Rows from block 8 of a small image classifier, named by matrix and row number. Rows with one number belong to one channel. Each number is 200 + 40 x the weight over its row's rms, rounded and kept within 0 to 999. All counts start at 0.
After each channel's rows are labels from the 100 images, of 14976, where the channel reaches its highest value: "top examples" is what is common among them. Only what is clearly more common there than usual is listed. The data: short English words printed on busy colour backdrops.
# convs1: grouped (8 groups) 3x3 conv (model.blocks.8.convs.1.weight, 192x24x3x3, each kernel summed), inputs within the group 0-23
# convs2: expand pointwise conv (model.blocks.8.convs.2.weight, 384x192x1x1, transposed), outputs 0-191

convs1.180,171,272,191,165,242,187,213,271,202,208,238,267,183,224,193,214,186,129,220,201,271,173,212,271
convs2.180,163,201,245,235,240,226,188,149,179,238,177,159,198,190,146,214,224,192,195,121,280,226,244,229,248,209,218,180,238,267,245,146,136,278,268,217,180,209,232,192,230,165,146,208,253,202,123,196,175,231,196,218,197,195,244,207,179,241,180,216,180,184,207,231,271,171,96,179,112,133,193,201,225,232,224,123,218,202,236,234,229,192,221,297,242,112,238,141,193,278,199,163,311,319,251,260,261,225,210,126,162,152,163,176,197,205,266,194,208,181,214,186,214,171,217,237,195,224,227,240,282,222,172,213,195,195,252,218,204,101,240,140,227,160,200,153,174,205,185,219,197,161,227,167,233,223,203,146,224,182,286,252,116,139,121,193,212,237,232,267,168,213,156,162,221,199,204,195,202,193,228,225,207,141,201,143,168,204,155,200,191,285,169,175,197,148,189,222,186,192,188,192
top examples: the letter e; white ink

convs1.44,251,182,164,194,214,234,246,158,182,214,257,157,177,162,178,245,100,156,172,239,206,206,254,238
convs2.44,125,189,225,190,171,163,249,172,228,199,190,227,208,125,161,186,250,195,231,150,200,284,201,133,135,175,201,85,201,180,270,196,206,255,229,203,199,192,223,229,231,193,198,238,239,223,254,179,235,175,167,202,153,187,214,249,182,185,205,194,161,229,89,149,149,221,251,126,195,145,243,196,236,259,108,273,150,191,215,159,203,260,259,164,299,285,180,144,265,191,136,179,151,246,190,216,167,266,248,178,173,211,203,214,186,208,235,221,246,230,213,156,258,180,167,250,235,217,257,206,178,195,162,203,138,140,201,83,194,141,185,244,211,281,186,266,190,212,166,173,191,227,220,198,172,260,238,207,212,222,210,198,200,216,218,182,138,234,159,149,187,246,197,191,110,180,298,230,189,130,207,171,194,235,182,209,178,220,217,118,233,186,255,237,235,214,258,145,255,209,199,188
top examples: first letter capital

convs1.182,257,170,176,195,233,255,174,159,160,220,164,157,253,189,151,189,140,109,161,237,177,172,187,183
convs2.182,173,176,191,240,178,201,166,228,210,217,203,213,222,152,230,185,248,175,208,182,120,250,186,181,219,197,186,204,202,152,215,194,201,185,61,229,209,173,214,175,186,256,219,184,270,135,182,201,193,244,232,171,205,214,270,111,263,288,134,167,181,194,126,188,191,232,204,203,243,236,224,190,190,199,165,241,252,217,215,236,257,187,342,204,231,169,136,189,246,211,275,191,161,131,214,268,177,136,223,243,145,194,196,154,191,226,192,205,236,239,150,217,163,197,243,175,211,175,215,228,239,173,192,198,205,154,269,190,250,153,189,113,203,266,200,200,176,171,190,219,221,277,207,292,228,195,170,233,183,175,194,121,163,192,184,221,215,232,218,204,318,114,175,199,241,193,232,219,120,245,181,217,175,254,243,200,205,206,184,167,236,186,176,161,195,269,209,235,242,182,209,201
top examples: white ink

convs1.62,179,201,249,193,227,259,256,192,193,183,237,192,151,205,209,270,224,291,173,185,161,164,120,200
convs2.62,254,190,223,209,220,210,116,96,202,238,264,217,144,169,162,189,194,209,214,252,188,172,231,195,303,206,261,200,202,211,139,204,213,143,289,219,190,188,203,166,187,207,250,159,129,284,234,183,223,209,210,191,194,184,201,218,148,152,153,178,224,249,198,261,210,155,198,221,183,143,152,211,221,181,189,138,113,181,180,137,213,225,138,216,180,235,174,153,270,226,107,206,255,191,147,249,156,171,199,171,229,201,273,225,154,158,136,188,193,212,173,188,236,173,137,164,200,63,137,175,204,169,265,199,249,186,233,171,206,164,197,238,210,225,196,199,204,224,177,204,193,213,206,240,203,157,174,186,197,175,203,188,199,192,161,172,196,205,211,250,260,157,191,205,224,196,236,171,200,182,217,179,234,142,191,144,237,213,256,192,173,209,139,152,212,278,225,194,211,181,182,213
top examples: capitals; the letter r

convs1.175,213,174,199,246,237,161,142,204,142,147,206,259,196,146,183,144,147,149,155,226,164,176,249,229
convs2.175,186,228,195,141,211,159,256,175,226,245,183,225,166,196,164,168,191,255,193,187,222,181,213,171,111,185,203,199,190,177,274,189,174,202,170,296,214,204,146,190,200,190,269,171,142,181,182,226,172,206,266,205,209,252,212,255,200,217,189,223,162,172,261,257,156,193,202,191,176,186,176,188,118,179,182,187,301,219,232,181,224,169,193,238,301,184,227,229,292,231,189,211,315,233,222,250,275,169,198,174,158,126,260,256,201,228,245,208,226,255,126,121,111,213,173,183,193,207,231,163,224,97,202,212,189,298,170,213,200,139,218,164,217,148,204,195,230,174,187,170,182,238,160,229,195,234,197,172,212,195,165,196,217,198,115,279,249,275,150,233,153,219,175,212,233,228,168,251,172,236,173,272,202,216,239,328,164,189,214,247,245,242,205,274,209,245,148,174,58,183,203,204
top examples: first letter capital

convs1.133,157,228,284,175,232,230,205,150,271,148,187,206,159,127,164,213,228,180,165,227,196,161,200,148
convs2.133,202,209,204,245,243,173,200,192,189,189,154,204,132,192,248,183,197,154,227,196,229,155,186,198,240,184,161,277,211,169,172,279,146,195,215,234,232,245,204,196,259,207,143,234,192,218,130,242,175,206,120,179,231,186,180,199,226,247,166,176,157,218,246,198,196,212,203,179,195,172,213,208,221,141,228,250,158,215,230,204,235,187,286,164,181,180,202,188,122,110,243,182,202,210,247,194,164,215,247,189,250,146,225,156,239,199,165,229,183,191,144,170,146,183,213,251,152,287,203,225,188,253,178,208,169,247,235,210,178,215,224,247,181,115,174,212,211,170,200,202,220,224,186,222,218,145,204,279,204,147,234,252,235,219,144,272,237,318,91,163,152,172,312,266,219,132,222,164,140,173,211,190,251,240,225,251,99,155,135,166,276,230,175,203,221,197,185,182,286,210,200,206
top examples: the letter y

convs1.163,155,227,215,225,177,224,282,209,163,249,220,193,158,191,198,216,197,232,71,200,206,206,158,172
convs2.163,168,180,185,271,232,198,272,220,182,221,186,210,202,336,185,193,162,192,261,180,253,217,138,213,210,235,198,207,231,216,268,206,148,215,210,218,165,245,156,211,208,180,230,193,242,120,247,184,186,162,232,199,193,179,208,159,210,200,268,190,195,198,252,239,262,193,151,228,159,10,188,181,192,318,243,258,206,181,262,169,211,199,183,228,121,210,231,215,108,172,217,187,152,174,142,151,205,145,196,158,181,248,170,195,185,244,189,242,185,231,214,237,192,201,155,212,197,159,174,205,258,236,169,204,213,220,163,212,196,201,201,205,185,226,199,210,183,209,187,173,211,228,202,201,163,190,274,185,196,208,258,166,195,147,195,229,215,68,165,213,150,219,224,253,190,271,239,220,239,227,211,223,204,190,187,242,260,255,185,197,171,165,220,148,204,222,204,183,317,173,194,214
top examples: small letters; the letter i

convs1.190,249,215,187,205,225,217,176,159,199,247,174,139,169,280,226,298,162,198,181,159,217,257,195,168
convs2.190,135,198,213,241,204,211,185,218,156,221,190,258,156,162,191,216,225,127,179,206,239,178,167,206,133,263,222,130,212,206,280,293,56,169,215,155,191,175,141,218,184,198,187,220,178,155,174,227,267,222,193,201,176,173,232,174,229,240,246,233,184,204,255,207,213,183,267,170,263,169,212,199,181,276,155,232,225,199,199,245,197,197,249,208,198,273,131,212,233,186,187,175,302,204,169,236,95,124,191,157,249,174,242,181,190,223,156,244,214,201,124,195,247,260,151,244,189,267,131,147,158,268,216,170,269,203,184,153,138,213,220,215,143,169,257,202,180,206,152,223,216,241,217,226,246,240,180,147,178,241,187,174,208,192,121,143,157,193,232,229,176,201,190,220,146,196,267,225,189,245,195,184,188,229,137,130,132,196,212,148,155,198,192,170,241,253,191,205,249,217,191,200
top examples: white ink

convs1.185,236,262,150,179,287,221,191,154,256,251,191,163,248,196,214,223,185,145,223,178,159,235,183,249
convs2.185,200,176,259,170,164,211,143,200,116,192,260,187,119,226,184,253,207,204,198,116,219,149,213,219,214,228,206,193,199,263,211,144,212,221,215,261,232,159,229,175,167,148,207,219,226,224,210,187,254,182,166,101,211,204,152,158,182,215,183,133,234,197,180,157,196,183,216,212,245,314,225,222,230,200,200,185,165,200,189,262,164,229,238,202,174,213,148,217,122,225,196,225,100,213,237,182,131,175,265,239,205,175,226,249,203,197,222,224,167,213,233,214,159,307,171,161,247,231,202,119,180,242,222,216,137,280,202,150,240,224,266,165,202,201,285,131,222,229,179,231,212,232,219,145,226,265,270,159,225,226,137,221,189,188,185,206,169,229,107,212,101,222,151,194,152,221,227,171,241,236,227,215,243,194,272,198,220,143,164,171,185,194,127,196,195,131,196,158,100,168,189,203
top examples: the letter e; small letters

convs1.27,221,180,183,250,295,171,174,255,196,215,253,221,155,152,202,218,211,193,259,205,186,267,268,204
convs2.27,203,170,189,181,195,206,230,245,183,167,108,135,265,125,205,219,178,192,171,254,78,82,217,204,201,214,175,303,201,159,196,163,177,256,220,238,210,251,188,193,181,231,184,272,268,299,242,177,267,217,200,222,188,211,168,203,191,250,142,182,173,202,180,120,186,215,191,196,169,141,225,198,172,239,162,244,223,200,190,289,166,176,192,198,209,219,185,96,184,190,232,197,177,197,201,156,212,215,205,179,249,145,223,163,200,192,118,262,212,172,248,171,214,210,254,200,238,239,161,160,276,245,202,208,267,151,217,304,294,243,173,196,166,178,264,179,243,224,188,203,209,192,179,223,254,204,233,144,209,180,164,226,216,208,228,150,180,201,238,142,148,137,146,240,197,217,291,159,174,191,196,128,167,225,209,146,218,274,236,217,172,218,263,141,249,178,212,186,322,193,201,196
top examples: first letter capital

convs1.156,131,230,245,127,202,174,147,243,199,243,169,192,178,202,204,212,204,218,223,254,105,143,193,181
convs2.156,213,183,234,174,118,186,172,234,273,220,232,178,144,206,174,169,189,234,235,156,206,276,188,213,88,252,167,238,230,282,182,215,165,239,175,208,189,229,194,195,109,153,233,223,159,197,245,186,169,154,212,147,190,179,218,233,135,149,232,196,226,177,197,240,121,197,239,207,219,203,245,214,249,239,261,220,137,196,221,204,229,239,158,198,181,188,174,207,150,211,225,186,166,141,240,197,191,289,167,248,192,219,148,178,206,205,259,248,209,192,286,199,155,216,260,190,287,212,239,209,203,265,239,216,171,211,193,234,171,222,209,261,219,216,95,195,228,181,237,176,177,186,200,99,140,208,225,179,187,200,228,186,178,243,172,162,148,242,213,259,166,245,193,181,143,204,145,191,276,235,200,216,196,87,167,211,193,180,243,224,171,141,190,168,165,123,190,265,178,164,195,229
top examples: small letters; the letter i; the letter f

convs1.179,188,226,151,244,207,184,198,198,240,179,145,228,157,206,220,176,252,200,123,215,225,283,114,220
convs2.179,178,205,197,234,170,174,125,171,316,162,241,258,219,272,169,192,301,219,199,232,168,173,206,191,157,181,76,134,215,297,248,198,188,236,238,157,199,155,173,243,207,170,164,183,205,201,164,215,215,240,131,158,194,172,163,183,153,221,179,236,142,181,219,170,287,169,221,192,206,252,233,202,194,173,181,269,279,187,210,280,262,155,209,257,182,205,221,261,168,191,271,206,174,149,257,175,162,253,189,213,202,243,227,197,258,238,225,128,220,212,157,238,185,218,188,191,184,195,228,216,198,180,200,203,177,208,164,183,181,154,157,254,226,233,197,246,156,215,231,240,244,197,188,208,195,209,118,159,173,187,262,158,220,174,180,164,203,114,239,183,90,224,177,168,209,222,174,210,167,153,196,179,239,208,271,260,227,198,178,193,205,201,247,108,198,233,239,197,159,267,203,189
top examples: the letter e; small letters

convs1.52,190,175,219,193,195,245,147,270,198,188,210,161,141,236,209,275,170,304,165,190,182,163,188,220
convs2.52,272,219,210,142,154,172,272,39,243,156,202,203,187,196,203,174,195,189,183,228,238,230,196,248,184,231,343,199,209,190,175,133,70,172,189,133,226,179,165,193,181,239,179,252,233,206,250,177,255,190,241,210,234,268,210,148,154,139,227,201,190,195,184,172,289,171,192,193,192,199,252,212,204,153,160,181,247,217,240,218,207,185,242,185,201,152,251,188,161,231,118,206,209,281,201,187,178,209,230,203,197,127,224,167,221,172,150,214,162,175,155,218,171,276,200,223,219,168,160,207,218,145,209,200,185,223,166,188,130,148,193,184,180,163,144,215,157,202,174,208,171,192,206,170,163,90,230,219,192,187,234,181,186,258,216,178,190,200,224,258,215,202,209,269,181,207,189,159,227,203,190,170,237,204,180,204,207,132,236,184,175,257,145,198,192,263,229,184,240,170,207,176
top examples: first letter capital; the letter r

convs1.181,265,181,191,197,196,203,205,239,207,120,130,256,164,193,149,167,122,130,217,215,189,190,173,214
convs2.181,188,215,164,184,204,180,244,274,194,211,266,200,93,165,172,282,156,264,246,136,159,199,211,204,260,203,207,105,217,179,189,227,230,179,170,165,165,261,129,178,269,136,214,231,155,224,243,199,125,241,257,106,243,184,160,166,167,175,125,114,196,245,259,181,232,245,250,214,239,220,206,200,214,250,186,190,216,192,190,163,182,230,283,332,253,156,209,226,283,172,168,197,163,215,209,226,181,250,218,123,205,145,216,192,195,223,272,162,194,235,188,232,222,258,142,218,104,238,213,256,204,128,229,205,223,254,290,229,223,220,225,190,201,122,247,97,236,196,210,223,225,161,186,259,229,197,179,149,203,137,171,123,194,185,224,181,241,195,240,183,185,196,195,205,184,221,156,172,255,215,190,118,192,229,168,206,154,196,160,208,209,235,228,164,214,234,240,191,222,173,197,198
top examples: the letter y

convs1.58,122,204,209,200,138,261,202,236,123,138,222,212,184,205,175,245,168,252,198,174,144,183,240,225
convs2.58,160,192,179,161,251,175,137,199,193,221,244,203,159,165,235,176,242,234,212,266,201,152,229,200,262,147,324,240,226,217,214,148,187,242,201,213,171,279,153,207,190,219,176,118,149,188,151,228,218,203,240,202,199,208,172,234,256,195,282,239,162,251,223,164,186,142,218,221,225,235,174,223,205,245,183,174,196,175,162,127,180,188,189,189,297,129,177,161,209,192,134,211,188,170,233,241,195,126,200,207,107,231,222,201,148,160,164,178,251,187,250,198,201,165,210,132,219,107,197,182,212,208,229,200,172,293,194,227,213,191,233,88,220,271,247,150,119,211,181,178,187,203,150,190,142,196,257,229,194,141,198,213,197,231,165,162,253,195,214,237,204,274,158,182,199,213,169,243,129,236,180,197,254,212,192,148,252,221,154,220,217,206,215,211,245,205,176,209,248,202,194,220
top examples: capitals; the letter a

convs1.95,229,208,159,146,132,248,205,197,148,146,175,277,221,176,223,233,285,174,169,186,182,207,159,192
convs2.95,208,186,212,185,209,196,129,172,202,225,206,173,126,188,271,175,222,208,176,238,257,242,256,234,213,142,224,188,230,284,135,212,213,132,184,182,205,285,145,172,220,241,220,209,258,168,270,224,152,172,140,143,237,218,187,122,182,171,229,225,155,138,299,186,164,231,267,156,226,171,244,178,220,151,256,230,229,202,191,195,144,219,233,220,127,199,168,244,218,229,171,196,281,169,211,227,156,164,249,146,175,251,168,197,194,182,221,260,260,189,185,222,235,179,234,224,124,296,231,202,181,156,208,211,203,179,180,130,195,180,195,188,183,164,164,289,216,224,224,176,200,180,202,259,200,145,273,179,200,207,154,229,217,184,114,275,184,244,187,212,220,222,209,180,131,220,127,183,273,164,203,158,190,192,237,310,226,191,231,209,246,227,177,301,175,92,214,205,198,167,200,205
top examples: capitals; the letter i

convs1.53,237,229,242,175,228,255,260,236,224,97,147,161,177,160,164,184,253,207,198,169,203,231,189,170
convs2.53,222,198,191,214,239,190,136,162,192,187,199,220,198,275,208,180,233,223,151,187,180,172,187,199,256,201,205,245,187,201,207,252,248,127,127,203,213,228,178,201,163,168,194,192,145,220,271,219,179,162,213,211,178,200,273,249,280,207,141,239,236,167,278,192,216,236,181,200,132,191,214,197,197,164,245,251,223,213,250,128,164,172,131,155,189,238,261,274,204,198,118,213,100,216,169,152,248,171,225,230,149,271,194,154,236,152,225,226,271,176,246,195,184,201,191,233,203,144,160,225,173,192,250,218,206,236,231,225,151,268,219,149,232,201,175,225,253,205,185,231,175,202,196,185,218,189,164,216,213,247,199,224,178,262,322,287,224,165,232,128,208,210,239,192,246,198,211,223,246,161,176,225,224,209,217,257,219,209,207,207,241,177,153,117,164,192,160,98,226,219,191,191
top examples: capitals; the letter a

convs1.128,192,224,198,254,156,160,221,120,193,195,198,140,144,181,171,247,189,161,144,171,159,202,159,272
convs2.128,209,195,187,170,170,210,253,109,251,224,174,200,245,203,147,208,230,225,224,214,219,163,253,59,141,132,217,152,207,198,167,280,212,223,215,206,171,199,207,161,224,251,167,200,305,183,186,221,255,219,184,142,246,219,172,192,239,193,228,117,187,194,211,266,172,243,201,203,202,242,228,208,131,198,228,160,178,203,198,212,176,217,235,136,240,157,223,200,175,210,170,203,219,234,277,140,259,256,197,207,158,207,219,215,178,148,213,178,235,176,141,288,201,182,225,187,223,190,230,240,217,204,116,200,184,233,239,163,190,260,188,239,247,262,178,161,226,212,210,172,187,208,162,250,202,284,210,110,195,233,223,216,241,180,243,190,216,169,141,242,160,181,142,161,330,145,248,234,223,187,208,122,192,216,205,198,228,196,173,217,144,177,208,228,184,116,212,174,229,246,211,227
top examples: small letters

convs1.1,270,174,254,245,96,208,175,225,196,189,179,193,188,171,189,173,203,139,211,166,250,132,185,231
convs2.1,218,187,217,256,206,164,319,139,203,181,179,147,224,194,140,194,212,205,190,184,185,294,195,189,206,206,189,210,182,140,229,155,183,219,188,184,210,236,185,117,227,227,176,199,202,228,157,190,141,224,194,210,141,190,265,203,184,189,212,194,161,124,134,207,191,218,188,214,200,94,250,192,131,106,197,83,198,200,188,184,210,173,136,158,202,202,254,159,204,223,244,176,194,261,219,230,140,174,191,173,243,144,212,228,194,212,191,184,200,168,238,222,172,134,177,237,177,242,180,230,236,196,173,206,248,153,186,239,133,239,187,192,188,176,228,261,223,214,197,218,205,183,205,283,104,159,163,249,192,269,244,191,212,187,251,184,189,190,192,284,145,198,213,117,250,246,257,205,137,228,182,195,172,199,196,169,147,219,219,181,139,209,169,260,216,87,172,243,328,138,200,212
top examples: first letter capital

convs1.90,230,229,178,186,158,138,207,169,143,135,199,209,246,184,197,279,127,181,201,190,206,252,135,180
convs2.90,157,204,252,154,241,214,243,206,247,237,198,266,106,188,155,199,200,202,144,169,205,207,204,198,287,218,207,218,202,223,187,266,192,188,155,217,187,209,184,152,139,306,208,173,168,252,111,212,188,232,171,180,206,214,239,221,218,248,233,261,218,196,109,202,181,120,206,197,170,181,185,205,259,224,238,195,253,201,233,215,170,183,221,250,169,214,280,210,92,189,253,212,147,232,177,176,179,208,205,187,207,142,215,200,196,263,187,232,201,199,191,180,213,211,206,301,192,195,174,110,205,97,147,164,195,208,258,197,184,136,199,187,171,180,298,116,171,208,175,242,201,226,200,213,154,174,210,176,198,215,170,169,160,206,185,180,161,234,242,198,202,240,165,183,195,267,207,212,107,229,193,215,293,249,204,183,220,210,246,181,260,177,176,241,221,220,186,197,162,203,215,201
top examples: capitals; white ink

convs1.106,228,141,260,199,178,187,112,210,196,210,271,186,171,182,224,177,197,146,140,158,221,262,156,197
convs2.106,250,211,205,170,176,283,176,246,303,218,230,215,159,239,106,174,158,190,168,231,132,194,217,191,371,233,253,181,176,152,182,289,202,180,223,199,178,199,209,182,182,178,211,244,300,172,122,218,170,207,207,170,177,183,228,210,229,168,219,233,216,248,212,203,235,182,174,198,182,261,163,170,168,163,125,209,247,208,192,212,192,177,167,210,193,156,242,275,187,222,234,199,171,142,185,184,223,184,192,124,145,118,210,184,177,138,229,163,260,181,205,211,217,203,273,205,204,104,246,241,223,225,239,230,208,198,236,163,228,196,195,122,193,177,233,242,162,192,152,188,217,142,216,155,163,210,326,202,206,243,100,235,184,206,242,178,304,188,142,205,221,173,207,167,210,180,243,233,199,152,204,183,202,139,231,145,161,228,174,205,43,205,179,196,157,196,154,193,100,178,199,222
top examples: capitals; the letter h

convs1.174,204,268,189,152,252,183,197,275,273,256,217,265,228,213,240,219,220,230,172,141,181,198,185,230
convs2.174,199,185,196,207,235,214,234,256,236,176,220,180,178,166,198,171,194,233,200,249,186,223,219,142,85,263,140,195,208,270,190,231,186,187,248,251,205,107,266,250,214,201,200,169,224,144,177,180,199,204,189,156,167,235,230,183,172,223,257,156,265,200,131,169,267,161,205,202,206,92,244,198,205,247,150,179,202,195,148,183,197,172,301,236,150,212,220,141,138,172,230,196,192,213,176,280,254,161,189,183,146,145,156,155,197,166,254,148,223,181,259,191,162,190,155,177,216,153,183,213,283,97,172,187,140,263,302,217,140,246,184,159,201,274,254,237,187,187,202,210,223,186,177,219,174,176,201,199,196,236,254,185,195,191,152,238,209,226,191,216,177,223,208,186,186,218,239,201,109,207,219,193,178,167,243,294,226,272,135,155,311,243,155,106,195,204,178,102,238,224,188,190
top examples: the letter e

convs1.183,191,145,225,221,159,226,156,222,138,166,172,199,220,250,148,193,182,199,209,238,157,121,267,141
convs2.183,193,173,210,212,216,183,159,178,261,224,232,191,146,218,171,194,264,191,221,258,245,309,220,135,239,138,168,119,226,186,125,207,186,206,158,115,213,253,154,245,140,189,183,190,196,244,196,170,173,203,164,267,192,225,211,133,216,240,257,177,162,130,91,197,198,218,153,257,153,250,196,198,198,202,150,240,249,202,234,225,159,195,210,192,233,224,168,204,204,197,249,230,140,219,219,145,175,244,192,240,230,221,248,194,154,177,157,198,168,205,214,178,198,214,203,133,156,185,156,202,160,155,191,188,145,186,210,210,137,163,179,220,180,252,232,255,161,176,212,151,221,173,229,230,212,222,185,206,204,270,222,202,183,223,206,170,153,209,254,261,207,211,139,183,151,255,198,253,205,180,217,215,189,186,215,174,158,214,202,208,176,232,240,186,165,187,230,227,232,201,199,195
top examples: first letter capital

convs1.189,200,241,180,200,182,245,189,144,175,240,306,90,204,206,245,184,210,201,237,220,203,194,180,175
convs2.189,172,221,230,195,176,231,234,235,140,176,255,178,263,243,199,216,143,247,193,219,200,133,234,216,250,154,175,173,183,196,317,153,268,108,145,92,196,192,115,167,199,158,196,170,198,169,231,236,171,165,175,218,149,209,200,270,266,222,226,200,212,181,202,249,186,202,295,201,211,162,215,234,198,226,175,234,153,203,200,216,184,136,200,193,183,208,182,195,251,241,218,210,225,204,204,290,180,113,190,159,272,161,174,171,161,243,183,131,222,224,141,211,237,166,223,189,255,284,228,227,230,206,200,217,211,213,159,187,163,158,194,222,196,134,244,242,233,212,202,205,237,190,236,198,218,220,147,183,188,227,201,166,184,197,167,265,230,207,196,207,181,247,250,190,201,183,230,214,257,111,203,203,229,252,85,201,84,207,183,195,175,250,167,101,217,134,223,129,178,219,209,181
top examples: the letter e

convs1.92,207,219,119,215,140,199,180,198,171,223,193,211,131,195,215,160,208,244,168,98,200,273,206,183
convs2.92,148,212,200,232,229,150,167,187,252,211,251,221,179,223,333,137,195,165,181,177,209,175,241,208,138,242,312,191,225,169,236,141,168,214,175,157,199,226,163,156,300,175,169,165,202,243,88,214,217,201,177,140,200,219,130,228,275,143,212,184,236,332,158,147,224,163,174,214,226,185,178,205,180,228,227,162,319,201,204,153,98,231,150,273,188,220,208,205,214,205,99,198,133,172,184,295,233,203,233,213,149,273,184,212,214,237,282,153,234,181,158,313,172,230,179,198,222,219,254,241,200,192,224,208,159,242,217,234,209,169,183,178,181,235,152,210,210,188,234,240,195,218,206,222,199,228,143,191,201,223,230,263,198,219,184,195,182,213,209,86,212,194,213,210,204,183,212,246,179,134,212,134,210,186,137,164,216,263,256,191,232,214,237,222,218,254,226,219,138,201,193,201
top examples: first letter capital

convs1.57,185,218,268,153,204,205,197,198,181,127,159,144,145,158,165,288,231,158,221,172,190,244,174,201
convs2.57,208,202,215,187,205,219,140,115,184,194,280,198,221,184,187,217,149,199,174,220,126,250,198,208,264,139,257,228,222,192,231,260,199,167,179,198,191,189,232,220,217,240,218,200,154,246,187,182,234,195,186,208,178,172,151,235,143,151,219,180,282,334,170,197,208,175,221,147,137,181,177,185,208,234,141,179,107,213,208,155,268,257,204,259,241,219,140,148,115,222,257,201,220,129,245,207,215,252,185,206,291,256,222,238,229,236,253,158,205,188,184,174,268,113,216,187,193,158,222,188,182,218,164,176,118,204,199,167,219,162,159,162,195,140,257,190,221,157,198,196,180,242,204,175,206,223,282,211,192,217,158,163,223,201,223,239,187,248,200,224,225,154,194,203,241,150,118,162,153,160,190,182,242,163,191,180,144,172,157,188,177,120,221,279,194,137,187,211,178,198,199,183
top examples: capitals; the letter a

convs1.56,150,171,108,227,144,167,241,205,213,219,195,198,196,202,284,144,194,181,173,252,140,192,197,160
convs2.56,237,205,193,241,127,214,86,188,256,202,168,151,300,267,234,125,119,164,203,205,184,148,172,181,272,249,211,183,173,183,220,210,239,224,270,211,158,197,202,184,264,181,260,208,137,207,293,251,181,210,148,195,218,153,230,201,216,271,150,169,213,194,122,239,165,199,253,200,165,211,155,210,141,108,176,198,168,207,210,207,253,159,201,214,211,150,143,211,153,195,201,186,198,264,220,176,293,131,236,200,262,169,216,201,176,216,125,235,184,218,209,180,105,227,277,170,150,193,199,200,208,147,247,171,247,264,215,200,208,188,164,260,214,146,215,172,202,197,192,187,222,204,197,247,258,165,240,175,198,164,220,116,193,230,189,259,164,272,263,220,161,177,154,254,192,229,187,184,202,279,167,204,262,221,241,199,192,251,170,154,180,178,180,221,230,258,188,140,168,169,213,178
top examples: small letters; the letter p

convs1.166,106,196,201,237,144,190,240,220,179,254,243,183,100,183,206,217,230,195,148,177,155,188,185,214
convs2.166,124,191,199,135,256,245,37,172,209,219,180,180,177,246,123,143,172,208,208,173,285,236,210,233,139,256,170,221,226,212,204,159,196,331,188,180,211,230,285,210,176,191,125,161,176,219,273,196,201,175,162,279,192,216,164,207,238,232,169,156,288,176,191,181,302,227,227,189,203,244,156,192,176,230,263,197,244,218,198,185,238,152,149,217,247,199,200,205,222,231,195,184,196,270,177,200,208,189,232,149,240,139,143,170,205,148,257,172,193,225,274,231,268,232,279,213,134,189,200,220,187,159,206,233,246,196,185,181,168,196,229,226,205,181,213,232,203,201,206,199,244,160,206,124,253,210,208,188,171,176,197,178,201,287,192,224,211,221,256,231,207,232,88,224,144,153,119,129,178,171,212,172,196,156,267,102,189,225,250,199,197,239,210,235,208,225,158,215,191,139,210,202
top examples: small letters

convs1.173,196,260,211,197,185,159,169,187,247,137,76,163,201,201,185,197,192,156,162,238,186,190,211,144
convs2.173,179,237,209,201,169,240,272,176,286,215,196,126,219,204,243,237,212,234,222,210,247,188,179,201,130,121,175,175,159,111,237,233,164,265,199,222,219,221,202,197,170,170,164,138,201,207,193,251,174,202,197,211,175,222,132,152,123,162,235,140,120,130,288,235,218,240,187,176,225,240,136,204,223,185,160,336,276,189,179,203,174,210,224,115,144,253,221,142,235,195,212,204,190,185,219,238,339,257,175,187,238,253,122,114,220,219,229,220,179,195,314,223,178,239,194,228,194,250,217,218,278,234,243,211,162,242,145,182,275,223,191,208,220,206,214,207,208,182,219,201,216,204,201,193,218,206,189,127,202,224,135,211,208,228,197,216,197,213,194,187,189,191,206,174,273,189,229,204,236,182,177,269,243,228,185,261,215,268,179,216,150,201,134,197,164,182,178,150,148,282,209,221
top examples: the letter e